{
  "arch": "vit",
  "model": "multi-label image tagger",
  "image_size": 32,
  "qk_norm": false,
  "parallel_block": false,
  "expert_mlp_ratio": 0.5,
  "shared_expert": false,
  "pooling": "mean",
  "batch_size": 256,
  "weight_decay": 0.1
}
Rows from block 2 of a small multi-label image tagger, named by matrix and row number. Rows with one number belong to one neuron. Each number is 128 + 32 x the weight over its row's rms, rounded and kept within 0 to 255. All counts start at 0.
After each neuron's rows are labels from the 100 images, of 14848, where the neuron reaches its highest value: "lies over" is the class under the peak. Only what is clearly more common there than usual is listed. The data: single toy objects rendered from many sides on busy backdrops. In brackets: how many of the 100.
# fc1: MLP up (model.blocks.2.mlp.fc1.weight, 480x160), inputs 0-159
# fc2: MLP down (model.blocks.2.mlp.fc2.weight, 160x480, transposed), outputs 0-159

fc1.257 [122  78 143 127 123 138 151 118 104 110 126  65 145 109 143 140 208 142 137 149 129  40 117 158 123 116 181 152 107 112  99 142 115  79 174 142 124 157 148 157 154 134 138 122  91 123 156 104 160 155 143 148 110  82 119 103 174 141 203 136 151  99 110  47 115  61 124 152 102 161 183  97 149 102 113 135  81  81 206 133 174 161  90 108 118 124 112 165 103 130 146 137 136 130  69 142  85 145  89 120 122 196 168 111 111 100  78 163 160 129 166 121 145 127 141 142 144 124 116 172 202 141 121 165 155 164 179  94 107  95 123 129  91 136 137 113 115 149 151 162  42 162 162 121 126 125 121 128 103 163 151 144  98  61  82 198 156 108 167 146]
fc2.257 [104 172  76 138  91 149 136 122 182 115 120 179 102 174  99 181 151 105 133  95 170  95 132 135  91 131  93 149 126 142 109 144 110 151 126 138  76 106 156 118 118 117 119  95 110 140 128 146 126 196  90 113 118 151 113 119 132  77 124  92 137 113 113 159 147 127 137 147 107 100 109 152 118 126 199 104 135 136 112 171 114 104  73 110 116 152  93 105  90 144  72 111 122 157 111 134 111 140 179 230 122  70 105  93 141 144 181 100  96 157 122 137 121 104 154 115  92  56 129 143  69 202  75 154 192 103  72 137 157 117 142  96 107 160 141  89 111 134 125  70 132 147  82 155 153 141 126 167 142  65 161 140  80 121 203 104 149 165  38 143]
lies over: orange part (30)

fc1.408 [ 84 104 156  99 130  91 116 144 159  93 161 158 194 134 104 128 114 143 186  96 121 156 128 140 110 134 131  29  90 113 140 104 108 145 126  98 127 175 122  88 149 140 103 126  71  56 101 140 123  90 130 122 113 162 172 149 106 104 120 129  65 146 130 161 142 139 147  99 130  74 130 166 160 134 165  73 157 146 163 123 184 125 111 137 194 122 142 116 166  54 150 153 175 114 174 153 133 125  83  65 159 104 186 140 134  33  95 169 135 149 116 131 162 109  85 137 129 121 140 104  91 105 149 146 118 176 162 129 149  54 105 176 129 138 155 134 107 140 142 153  78 113 148 139 164 122 128  24 123 165 140 162 141 174 135 131 143 129 151  89]
fc2.408 [136 162  96 172 136 147 172 111 164 133 125  63 103 148 108 125 143 128 129 126 149 154 166 117  89  98  80 147 194 157  84 116 163  79  99 130 139 133 106 173 128 170 104 119 177 155  91 129  97 165 123 124 137 102  62 103  82 128 194  91 185 143 160  90  94 160 163 116 151 112 172 140 123 127 167 113 158 146  79 162 165  85 113  95 145 133 121 107 109 186  98 178 111 137 108 114 194  99 198 180  75  87 119 164 114 140 111 156 161  87 102 111 105 199 148 147 107 146 106 140 144  93 180 129 175 120 113  73 166 117 107  92 154 120 102  71 178 161 176 126 150  99  72 129 124  98 107 151 109  94  89 126 126  56 125 137 133 156  93 146]
lies over: part in the second colour (28)

fc1.462 [149 106 153 105 140 113 166 186  66 134 124 104  99 144 153 111 167 103  56 156 143 157 128 134 123 113 125 152 160 148 123  99 142 153 124 155 127  90 166 118  87 113 158 145 142 180 154 136 139 138 119 136 167  83 130 122 165 112 111 175 161 116 101  88 125 114  69 138 146 181 131 141 156 157  61 146 138 117 131 147  96 157 146 152  26 130 108  98 154 182 116  69  90 125  76 118 111 133 159 132 128 154 116 162 105 214 136 131 136 100 143 119 104 157 147 119 127 138 126 110 200  82 151  99 120  74 131 125  19 134 147 117 139 105 150 162 139 151 109 112 142 124 213  76  79 182 139 134 154 101 153 162 197 124 121  79 113  79 142 189]
fc2.462 [ 98 154 136 134 191 135 136 158 170 145  60 124 122 138 130 183 153 145 186 112 164 135 125  91  89 144  72  92 141 148  89  60  49 179 109 125  78  64 223 114 132  91  77  99 186 139 120 116  67 176  88 160 145  87  90 164 127  79 101 135 118 111 108 151 126 145 116 124 156  55 162 125 133 155 180  57 164 132 140 148 108 123 101 128 162 106  85 125 142 164 106 104 130 134  81 140 161 130 161 176 124 122 146 107 106 107 150 137 120 131 164 153 121 123 157 114 144  63 128 139 111 131 105 150 125 108 116  99 175  88 115 130 133 154 168  44 141 158 129 108  77 110  75 134 133 137 127 101 142 121 100 143  74 116 127 118 176 130 110 177]
lies over: dark part (35); white part (32)

fc1.240 [117 134 182  70 171 115 150 187 130 114 143  92  93 115 137 114 164 122  81  95 120  87 129 196 176 143 105 115 104 161  88 106 156 125  28  90 194 132 143 147  95 102 134 125  97 156 177 154 116 108 151 163 124 112 101  93 137 154 119 170 128 163  84 118 172 147 110 121 138 171 106 105 131 151 158 132 142 102 174 114 147 158 180 129 129 153  49  92 158 170 151 161 124 141 140 145  90 160  75 117 115 110 128 131  76 160 112 152 125 155  92 144  83 149 175 120  61 117 166  62 118 101 132 113 109  70 195 159  44 124 147 164 173 161 110 161 123 115 174 154 122 172 127 141 157 178 140  70 117 130 170 129 123 137 120 114 136  83 143 156]
fc2.240 [112 113 194 155 133 108 120 118 127 135  91 147 166 195  94 156 155 130 150 103 142 109  88  97 128 163 101 137 140 132  70 158 154 174  72 172 136 108 112  77 145 105  84 113 138 117  80  99 140 170 134 136 166 149 141 117 116 104 183  82 141 148 139  90  86 146 211  84 107  95 155 158 172 108 119 110 179  90 117 155 102  64 130 137 160  82 146 153 176 139 124 122 187  86 192 161  91  45 141  95 130 112 195 147  76 117 121 122 149  46 128 156 102 159 162 112 121 206 143 160 120 149 129 182 157 133 103 117 120 100 123 124 129  78 127 117 157 157 126 159  71  81 118 150  92 136 155 143 131 116 160 158 114  93 185 109 127 125 150 131]
lies over: white part (71)

fc1.6 [134 112 164 154 114  89 104 167 100 154 127  52 155 133 130  71 122 147  89 134 133 183 175 179 130 152 117 138  92  70 154 100 144 103 142  97 152  68 153  61  89  98 113 119 150 110 112 138 189 126  94 172 163 145 174 178 102 103  91 116 118 133 150 111 154 160 106 147 204 102 143 160 135 187 136 108 152  94 129  81 111 142  99 124  82 146 123 143 170  87 134 128 147  63 142 130 170 100 173  99 112 126 122 142 129 126 208  88 127 139 138 228 110 168  86 130 131 105 153 155 129 173 145 147 179 129  88 131 156 122 128 152 105 172  99  86 147 165 136 109 114 136 185  81 101 164 100 143 130 125 112 133 175 130 128 107 130  98 209  73]
fc2.6 [126 167  60 120 119 130  85 148  50 146 164  94  48 102 160 179 151 115 123 167 146 123 165 102 131 133 150 106 105 126 214 161 141 140  64  98 144 183  99 112 115 169  71 115 109  95 141 118  98 132  93 153 152 178  97 111 142 144 174 150 116 146 171 102 131 140 168 114 171 128 139 128 129 152  59  93  74 165  78  87 111 131 132 168 152 146 142  52  65 147 122 164 157 103  92  73 157 106 152 101 143  91 140 128 159 132  87 180 157 122 106  97  73 140 147 178 140 171  99 128  72 128 126 149 151 121  80 101  99 104 175 104  91 113 124 160 169  79 171 136 157 137 160 130 112 144 100 164 156 104 148 108 142 134 110 121  68 135 148 137]
lies over: part in the main colour (56)

fc1.165 [ 94 144 148 135 107 148 130 199  67  90 160  45 190 162 146 145 124 101  67 149 180 147 137 151 143 132 110 139 139  91 110 136 110 125 150 123 132 158 149 147  97  96 107  45 120 151 126  67 183 157 128 156 158 137 123 105 126 127 182 140 104  39 142 129 154  80 141 139 156 181 141 134 147 182 143  89 145 146 126 101 138 140 131 121  87 148 110 122 104  83 152 139 102  86 117 113  65 160 170 142 164  64 123 137 110 110 179 104 138 153 142 166  87 143 101 156 142 148  93  57 150 155 106 152 122 104 137 116 109 115 147 153  89 117 164 144 126 131 157 167 120 143 139 163  80 120 163 116 173 122 148 184 164 150 101 104 102  98 244  85]
fc2.165 [134 164 122 166 147 122 125 141 130 207 153 164  87 102 121 181 116 115 144 129 126  95 143 104 147  83 169 101  81 121 138 127 120 112 131  43 138 112 121 167  91 183 124 152 136 100 160 120 119 161  77 158 165 111 147  85 116 159 129 119  97 127 145 155 128 131 108 161 110  92 113 113 153 115 103 133  73 194  58 140 132 162 111  83 192 164 131  84  56 147 162 163 155 115  52 133 153 152 107 115 124 152 115 107 176  90 135 111 156  95 153  91  93  99 164 114 187 216 100 157 116 123 109 145 105  69 107  95 110 142 133  98 112 147 149 154  90 165 116 125  90 184  75 122 107 151 113 112 136  98  96  71  84  99 121 177 105 138  49 137]
lies over: part in the main colour (53)

fc1.138 [117 116 147 105 101  76 150 155  98  92 109 119 152 160 135  52 125 118 114 119 210 146  83 104 138  96  97 160 179 115 148  87  87 175 168 118 194 138 172 141  70 156  62 113 129  84 177 147 216 111 137 101 122  95 135 113 114 170  94 130 144 102 144 141 170 190 123 115 127 138 112  97 180 128 114 121 133  91 169 121 118 108 153  89 121 148  83  97 147 130 172 113 113 104 102  93 130 143 154 112 148 138 135 128 120 123 167 139 124 143 153 157 103 109 165 171 148 120 167 112 131 129 123 122 191  54 156 112  79 155 147  97  90 124  92 196 104 176 147 129 146 139 142 158 105 117 190  71 116 140 124  94 141 123 117  57  87  48 171  86]
fc2.138 [101 161 131 129 174 106 147 125 172 162 162 166 102 102 122  96 127 116  70 129 134  83 151 122 120  81 192 132 136  95 122  94  87 130 136  75 107  83 100  56  80 171 135 121 174 181 125 139 128 112 107 121 103 100 153  75 108 127  55 126 180 126 166 149 104 174  69 169 106 128 159 119 166 120 127  84 124  72 141 147 178 124  80  92 118 102 174 129  51  15 167  74 186 193 133 106 160 159 135 107 110  86 142  86 163 123 136 130 122 146 120 118 141 128 119 134 133 166 136 121 104 140  81 149 106 101 110 113 116 116  71 100 151 151 132 175  96 136  89  84 162 123 146 154 143 146 177 110 135 153 139  74 106 144 157 120 153 103 161 111]
lies over: dark part (58)

fc1.153 [ 93 148 179  32 122 145 154 168 154 118 155 133 175 147 118 102  86 124 164  94 113 197 137 151 129 144 126 103 130 150 145  93 147 139  74 118 178 176 112 118 133 149 132  85 109  85  98 141 106  99 134 139 145 124 124 154  81  56 138 139 124 194 110 150 143 116 158 130 165  89 107 213 176 137 196 137 181 161 169 129 118 175 192 145 181 122 106 118 136 158 127 157 131  95 170 132 176 152 112  91  91 124 170 149 161 120  90 146 100 121 131 122 139 169 132 116  82 123 133  83  93  91 127  75  78 110 123 165 135 116  95 197 180 142 133 115 102 128 113 135 124 124 119 113 167 170 116  65  89 127  88 140 206 169 149  83 123 108  91 112]
fc2.153 [139 133 127 119 119 134 138 126 189 131 133 124 130 164 154  94 165 113  97 150 137  87 122 112  96  96 125 128 176 147 102  94 152 126  98 128  71 123 128  92 114 128 126 124 173 198 180 128 100 142 134 133 136 104 160 103 196 126 169 119 183 112 147  48  62 154 116 121 176 131 122 105 175 166 122 122 145  57  77 171 115 106  81 135  75 106 189  60  76 145 109 125 155 123  76 167 132 137 152 102  94 138 141 157 104 139 139 114  86  75 157 149 106 138 154  84  85 148  88 192 153 180 141 181 143 176 111 103 122 101 110 118 155 110 107  99 112 136 153  66  43  81 141 103 107 162 126 183 115 114 119 125 122  75 140 116 195 135 100 175]
lies over: part in the second colour (52)

fc1.30 [106 169 197 116 108 103 105 122 158 170 190 117 140 100  94  94 136 162 126 116 111  88 113 167 130 128 140 139 213 125  83 154 123 125 120 140 112 144 115 104 114 160 132 153 159 118 105 134  74 105 145 187 117 158 183 160 167 119 141  97 193 140 108 186 152 161 102 179 173 101 174 119 158 198 113 128 149 102 112 124 134 102  88 136 104 127  87 165 157 135 125 111  65 152 143  91 119  85  79 101 161 114 118 152  95 145 146  70 149 137  60  89 146 188 113 102  24 147 116 118  89 145 154 167  91 148 104 129 134 138 121 169  92 138 119  82 127 109  62 136 109 144 160 205 143 110 159 106  88 148 112 100 170 156  77 131 111 106 142  90]
fc2.30 [122 102 113 131 162 106 127 104 138 105 112  63 119 137 128 158 124  77 135 140  99 178  94  55 100 113  89 149 126 120 141 171 159  93 177  99 182 122 163 144 149 150 181 195 132 114  90 137 110 167  99  90  75  90  80 119 127 123 102 132 154 103 142 183 159 123 120 102 110 157 202  90 110 114  72 102 150 133 125 141  95 145 159 160 109  92 152  77 125 123 108 116 123 125  79 113  94  98  57 140  67 146 110 106 126 152 194 136 118 117 146 154 108 170 128 169 149  68 103 119 213  62 104 139 131 104  92  59  62 174 147 138 103 113 125 126 117 155 144  81 154 140 168 134  82  75 170 111 114 110 118 180 116 106 104 126 139 150  73 152]
lies over: part in the main colour (55)

fc1.276 [118 125 132 139 103  89 113 156 120 102  86 124 160 156 129  56 132  89  85 142 230 127 116  89 142 127  74 144 151 113 125  81 114 188 132 107 183 142 141  76  67 118  85 101 147 123  96 143 195 136 138 125 102 148 142  84 117 155 115 120 141 132 137 126 121 152 175 116 115 140 184 115 174 136 115 110 125  74 155 115 147 118 171 124 103 140  86 156 138  97 180 114 109  78  96  95 115  89 133  89 118  80 184 128 111 110 151 170 136 101 122 159 115 105 121 109 156 152 159 105  94 169  80 105 192  82 172 113  76 140 138  95  72 151 135 191 115 200 149 119 127 134 175 173 165 117 182  95 111 154 139 129 130 106 132  66 114  93 209  89]
fc2.276 [101 166  64 122 143 109 152 102 142 145 183 174  88 111 124 148 128 119 114 137 104  86 141  98 111  58 142 106 106  65 108 103  92 160 169  87 103  93 118  83  95 197 109  90 201 124 142 166 154 143  84 134 120  93 219 125 104 132  93 124 169 106 148 136 121 135  59 153 128 158 157 142 153 102 140  63 127  84 116 147 151 137  81  76 139 135 192  94  77  39 161  51 181 179 164 121 137 178 128 135 120 106 178  82 161 110 146 123 159 153  83  99 127 114 132 148 191 168 105 121 114 139  68 139 129 125 110 127 125 152  91 123 106 145 130 155  76 129 137 126 126  97 129  99 101 128 153 113 149 147 133 117  84 106 150 154 110 126 140  97]
lies over: dark part (52)

fc1.14 [111  63 149 110 117 154 136 128 142 108  82  56 174 101  69 118 185 143 139 140 156  72  85 143 117 141 138 132 132 113  79 134 151 103 168 150  96 178  97 171 157 113 103 106  52  64  97  99 141 141 155 146  99 159 106  98 141 143 178 131 136 108 101  69 107  71 144 102 100 124 166 134 176 115 144  92  55  94 179 116 184 127  72  84 139 122 119 217 152 112 127 135 144 150 106 172 103 119 113 117 150 146 176 119 148  75 111 121 124 116 134 148 170 129  83 140 115 147 154 124 176 124 159 128 157 153 161 128 148 106  87 139 133 157 173 134 102 169 162 167  53 178 142 172 121 110 123 110 137 142 156 168 120  77 109 147 135  83 192  97]
fc2.14 [122 157 127 148 160 161  81 135 147 126 111 158  96 158 128 116 135 139 129 111 174 180 145 105  94 154  99 146 114 145 119 110 116 199  93 182 100  42  78  88 145 141 138 145 126 194 125 128  76 135 104 122 130 126 127 123 116  57 150 120  82 111  84 130 132 148 133 124  72 111  98 148 147 149 146  91 156 138  86 163  72  99 134 142 147 123 106  67 157 156  68 116 127 175 165 105 208 123 166 189  98  81 134 127 126 155 219 130 101  77  96 117 111 124 154 163  90  94 151 118 117 158 116 147 142 125  37 135 148 122 103  84 129 124  94 160 158 136 168  64 121 117 164 141 154 143 125 149 167  74  88 137 131 127 200 123 124 150  64 128]
lies over: orange part (27)

fc1.150 [111  92 167 121 131 157 144 200 100  84 141 115 106 139 121 150 126 112 116  92 155 106  78  93 144 102  71 135 113 119 103 105  94 143 107 151 119  94 153 151 157  79  89 107  94 138 159 155 151 130 156 168 151  99  93 158 113 106 110 169 114 104  80 129 156  92 105 139 170 165  97 173 197  79 187 134 176 105 164 162 126 155 145 104 123 174  86 124 109 145 167  54 119 187 135 186 143 152 110 158 198 150 123 172  94 112  88  82 110 143 122 102 116 178 158 155 109 112  85 119 115 150 207  92  94 121 155 100 154 136 145 116 193 121  99 142 116 149 182 119  91 208 110 118 106 170 134  86 117 121 124 115 179 159 153 186 116  68 133 154]
fc2.150 [175 117 255 127 103 135 140  78 130 170  80 134 164 129 119 134 116 143 147 156 122 151 138 149 139 198 139 140  94 166 157 152 168 144  84 126 136 163  81 133 133 136 128 148 117 180 122 103 132  77 113 102 180 152  79 116 178 126 117 146 113  88 132 101 137 124 124 154 161 121 107  96  28 204  72 161 110 201 103 111 140 128 161 162 105 152 118 141 124 118 127 121  86 118  93  72  70  95 125 128 141 126 107 100 158 137 101 127 133 110 148  95 152 115 115 123 126 175 136 150 153 106 110 137 109 150 111 174  77 127 144 141 127  90 151 107 159 126  92 115 180 134 125 102 204  74 118 121 112 142 133 135 147 127 122 141 167 118 144 131]
lies over: part in the main colour (59)

fc1.9 [109 140 138 198  81 136 114 132 144 150 165 156 122 129  90  72 125 138 134 144 117 128 138 123  95 100 135  74 108 102 128 138  78 133 208 105  55 177 108 152 106 189 112  46 155 103 162 107 161 106 144 149 146  79 164 103 112 100 143 105 111 110  93 120 125 103  94 161 128 109 175 177 122 126 147 145 111 109 122 133 162 140 100 149 113 199 111 141 103 129 116 114  46 153  97 126 215 129 169 101 125 120 152 176 153 161 116 103 138  90 100  88 199 119 105 103 133  65 118 165 156 156 165  95  85 128 113 139 142 184  91 121 137  87 112 197  90 167 109  63 153  74 123  74 133 132  90 147 130 131 170 175  98 145 144 106 135 124  96 111]
fc2.9 [127 121  92  57 195 114 140 160 138 134 110  99 151 145 165 163 141 117 127 108 122 114 109 122 117 161 142 178 158 155 118  91 197 120  27 154 161  63 180 108 146  68 180 204  92 146  93 125  70 139 110 121  94 169  90 142 158 143 107 143 155 132 162 123 135 151 129 102 134 133  93  83 130 148 140  96 135 138 121  91  86 110 140  99 125  68 154 145 146 134 120 154 176 121 108 126  30 130  86 167  92 139  98 101  96 110 132 126  93 150 176 167  71 151 137 121 104 157 194  93 105  96  95 143 153 133 150 139 137  84 165 141 132 202 169 107 146  87 146 188 118 155 118 171 124 121 145 116  89 145  80  76 142 106 114 138 125 151 163 149]
lies over: part in the main colour (92)

fc1.390 [136 135 172  88  87 145 171 194 115 118 118 123 112 161  78 107 150 107  91 113 180 106 108  99  90  87 125 118 118  86 125 102 137 144 121 101 204 155 153  98  85 160 110 110  73 163 155 156 164  93 148 131 114  85 173 151 146 196  65 166 160  96 124 142 148 123 150 146 176 195 103 105 175 129 150 113 153 125 133 143 175 132 100 101  92 151 121 139 168  98 174 113 139 146 110 112  70 168 145 115  78 105 120 127 125 114 133 150 138 125  83 135 102 150 124 132 147 156 144  60  77 161 126 136 210 128 175 133 127 120 118  99 107 146 116 144 116 155 147 184  98 136 158 162 110 140 169  86 145 134 132  89 146 130 128 167  87  14 190  64]
fc2.390 [130 174 135 168 198  69 133 106 199 182 152 178 151 114 150 140 154 174 180 185 133  86 160  93 120 149 134  95  74 122  90 149 145 118  59 129  90  85  77  70 135 128 125 102 177 114 109 126 116 118 110 145 124  87 159 167 177 131 136 162  91 140 161 120 107 144  90 124 120  83 146 107 139  87 108  89 153 126 103 146 104 120  87 149 163 100 160 156 101 126 133 132 151 133 190 130 150 109 139 136 147  75 119 176 212 155 149  93 147 153 135 181 121 125 114  82 109 119 110 150  66 108 122 175 109 158 116 129 136  92  77  96 112 143 179 114 135  89  96  65 144 124 111  91 132 101 163 157 164 166 157  93  40 122 130 125 159 163 105 170]
lies over: dark part (69)

fc1.459 [124 109 171  83 130 100 210 152 135 139  84 132  73  92 116 109 134 143 136 116 114 175 124 165 107 162  92 111  87 186 112 111 129 128 129 172 126 136 155 177 137 123 167 148 113 149 152 106  99  91 117 147 117 114  25 187 150 148  72 160 128 168  56  95  98  95 113 196 141 132  89 118 126 163 123 122 143 143 188  96 143 126 162 122 100 139 129 107 129 140 159 130  56 170 121 180  67 124  74 135 169 155 112 122  85 171 132 116 139 142 119  96  79 169 136 150  95 100 142  97 143  86 150 109  67 119 156 155  58 117 130 178 170 121 133 153 129 141 135 147 106 177 115  56 157 192 159  79 127 109 179  97 152 142 138 106 147 114 145 121]
fc2.459 [ 51 146 114 113 135 154 100 148 201 147 136 154  64  70 157 134 160 183 110  77  99 135 147  54  67 113 123 141 126 105 104 103 138 150 140 152  95  66 155 149 147 150 161 121 211 139 136 110  72 111  58 189 133 111 136 139 106 115 143 132 173 150  85 115 168 139 141 135 179 106  56 196 165 109 144 129  98 119  98 116 100 166 118  97 142 121 144  85 152 211 127 112 111 152 173 147 133 149 132 178 164 119 155 149 141 111 126 131  83 163 132 122 121 135 117 144 119 166 133 167 177 141 106 178 160 103 113 132 118  96 123 119 150 148 135 186 106 112 135  94  74 111 106 122  57 150  57 156 159 120 104 166 121  95 123  88  94 130 156 122]
lies over: white part (39)

fc1.259 [122 130 180 150  79 108 153 177  87 139 108  60 136 180 138  79 131 107  87 120 186 127 100 110  95  98 150 146 130 107 132  92  99 167 135  94 127 147 115 106  80 204 103  53 132 140 131  98 191  91 110 138 121  93 130 124  77 171 133 111 132  75 168  91 140 142  85 128 172 165 127 139 188 137 190 117 162 107 110 128 171 127 153  94 107 163 126 125 121  84 166 105 127 103 135 111 167 159 126 117 147 116 137 142 116 106 159 116 126 115 110 137 103 158 137 150 157 148 163  63 103 156  59 122 143  62 105 106 134 156 108  90  83 128  99 167  83 197 160 120  84  65 120 120 108 178 144  86 182 175 156 109 131 102 131 116 127  50 148  76]
fc2.259 [133 183 136 162 195 102 127 122 207 172 150 202 120  91 131  89 121 158 137 171 126  95 166  96 111 112 174 102 113 124  79 122 118 117  85 127  86  73 134 104 116 183 155 114 195 159 114 126  92 104  82 168 111  76 124 124 207  96  97 159 138 145 202 144 103 138 132 151 126  79 134  94 143 107  96  82 142  99 104 141  96 135  92 119 144 135 161 170  61 110 129 121 142 169 156 145 145 117 137 179 126  88 134 164 153 166  98  94 103 125  95 139 112 153 123  89 101  98 125 166  86 118 110 194 103 125 105  96 161 142  99 127 110 137 158  79 162  80  79  69 151 139 118 129 123 110 173 172 130 128 140  78  35 116 132 131 138 153 138 156]
lies over: dark part (43)

fc1.363 [128 130 157 119 122 122 138  93  67 120 100 129 142 169 164  92  75 109 137  67 126 157 100 122 178 171  86  88 110 182  96 149 106 164 146 186 155 152 125 143  82 137 176  59 117 159  50 113 178 151 145 140 132 137  81 144 137 136  94 117 100  72  75 135  66  92 193 109 104 131 166 100 134 172 145  76 125 131 127 118  98 124 110 153  84 145 134 179 116  62 184  98 110  99 119 143  88 106 125  79  89 131 167 175 104 130 156  92 135 133 153 111  95 156 114 131  98 107 117 158  97 147 132 169  86 119 135 172 158 140 128  96 156  91 197 130 158 112 189 128 119 166  96 135  88 126 170 136 126 124  92 198 118 171 182 122 169 123 134  81]
fc2.363 [104 161 102 166 103 153 134 209 165  94 137  81 100 125 116 143 174 154 106  91 136 142 163 115  99  90 157 169 149  72 106  84 129  60 124  52 126  63 128 144 171 109  92 124 141  92 189 104 135  94 137 133 116 116 165 146  70  95 137 128 150 187 178 106 209 156 104 142 149 135 126 169 138  76 121 167 146  97 165 145 191 164 163 127 160 131 131 109 171 161  97 166 123 176 173 153 178 135 142 174 158 119  58  89 117 135 122 146 150 127  71 151 142 113 134 137 134 141 111 108 166 127 123 109 146  94 121  87 121  91 185 160 100 120  92 135  96 144  80 155  90 147 129 145 158  84 144  84 126 127 172  87 170 124 126  93  80 100 153 160]
lies over: part in the main colour (37)

fc1.137 [125 160 161 112  78 158 163 140  73 131 126 108 104 148 179 139  99  74 119 131 103 127 152 126  96 122  92 129  92 138  74 115 147 107 144 148 195 157 181  84 148  95  98 161 159 160 147 100 161 131 175 160 134 143 113 145  94 129 130 142 122 181 107 120 153  86  95 193 147 192 118 153 132  90 134 125 105 107 202  77 166 187 157 131  88 148  76 159 123  91 144  86  79 165 127 100 117 157 143 117  99 126 126 156  97 158 143 184 140 127  78 155 152 149 179 180  95 160 150  79  56  83 115 118 113 108 100 117  77 185 124 160 108 129 154 150 131 119  79  83 133 156 154 127 201 156 146  60 109 189 160  95 140 152 143 111 128 129  87 152]
fc2.137 [167  97 162 119 183  98 116 112 163 168 103 199 156 126 152  86 115 130 159 143  79 120 101 111 126 135 119 165 149 212 130 125 118 128  99 131  90  85 182 122 170  81 131 136 146 115 105 125  77 140 143 120 110 200 127 134 138 145 109 110 116  95  89 213 112 136 154 105  72 144 145  88 167 198 123 123  79 154 137 140 130 110 109 144 110  67 217 142 164 165 118 160 122 104 138 114 153 112 146 139 133 152 143 148  89 151 168  77 105  90 178  85 104 107 121  83 116  68 152 188 107 102 114  88 103 161 130 178 142 140 138 170 110  68 133 137 149  89 154 123 145 122 148  81 150 115 116 160  72 145 136  91 157 149 176 129 165 212 136 145]
lies over: part in the main colour (70)

fc1.221 [112  72 144 167 109 134 119 147  61 102  63  92  99 113 129 122 197 151 119 152 135  21 143 132 121 114 185 150 104  98  97 117 134 128 171 126 114 115 159 131 138  85 129 174 110 133 136  89 151 149 156 168 116  92 108 111 145 147 153 132 178 132 139  56 114  99  95 163 114 185 160 101 145 139  84 120 122  68 171 128 187  91  99  65 112  78 134 193  89 159 111  97 138 147  52 144 110 141 136 107  82 140 133 117  75  99  67 156 158 118 126 158 119 136 150 138 129 130  99 150 182 128  87 183 158 138 152 109 130 121 142 107  94 121 167 132 124 162 109 135  64 143 141 110 106 128 153 123  93 141 206 143  82  74 101 168 110  89 167 149]
fc2.221 [ 95 139 124  81  82 128 150 105 148 129 134 124 182 171 118 132 180 139 139 126 176  87 117 108  61 153 143 134  94 119  70 137  98 159 136 149  86  81 143 109 110 106 137  91 181 125 166 129 111 196  89 109 112 126 144  88 152  90 146  97  96  98 142 150 122 147 139 112  87  92 159 104 163 123 159  96 126 149  86 168  89 116  79 116 125 159  99 122  73 148 108 129 119 119 105 118  97 157 154 189 135 120 121  99 125 132 159 127 118 120 166 153 146  83 159 134 123  42 139 150  99 200  62 182 159 152  97 148 145 103 125 108  81 124  60 122  76 128 102  65  89  94 131 151 164 164 164 175 106 116 195 161  49 117 150  82 159 144  69 118]
lies over: orange part (26)

fc1.207 [ 96 111 169 146 150 151 152 127 120 132 151 119 100 175 128  68 132 118 144  66 124 128  82 155 221 135  88 122 172 114  88 113 138 114 167 178 132 161 172 137 100 162 122  87 130 163  75 141 155 145 153 167 112 153 100 138 107 145 126 120 110  76 130  93 119  87 138 175 124 111 169 107 166 144 175 100 132  89 186 109 133 173 127 107  58 167 121 185 171 102 140 170  99 120 146 141 119 112 125 104 136 118 157 152  56 101 160 109 121 148  82 147 145 145 119  92  94 107 186 166 116 146 113 100 116 121 120 123 145 129 103 157 121 158 219  93  95 120  87 134  78 180  96 145 223 107 170 128  66 143  96 158 118 107 156  78 189  91 144 125]
fc2.207 [135  79 186 114 139 148 106 135 103  67  91 104 171 115 125 171 184 208 159 144 164 134  94 101  74 162 178 107 112 116  78 161 144 100 116 100  96 134 104  84 113 112  82 146 138 144 112 133 130 154 122 154 193 164 107 136 104  99 135  98 159 161 161  92 123 192 118 108 159 150 119 122 163  67  67 101 155 151 151 106 132  73 117 117 170 143 174 109  66 143 109  87 171  92 125 124 155 168 118 146 143 174 144 129 152  57 167 132 119  95 140 135 137 137 145 136 138 207 116 107 179  87  99 154 132 179 180  92 162 116 172 125  85 142  98 155 130 133 133  77 111  72 119 109  35 157 129 125 142 145 135 120 104  74 139 126 119  88 142 152]
lies over: part in the second colour (39)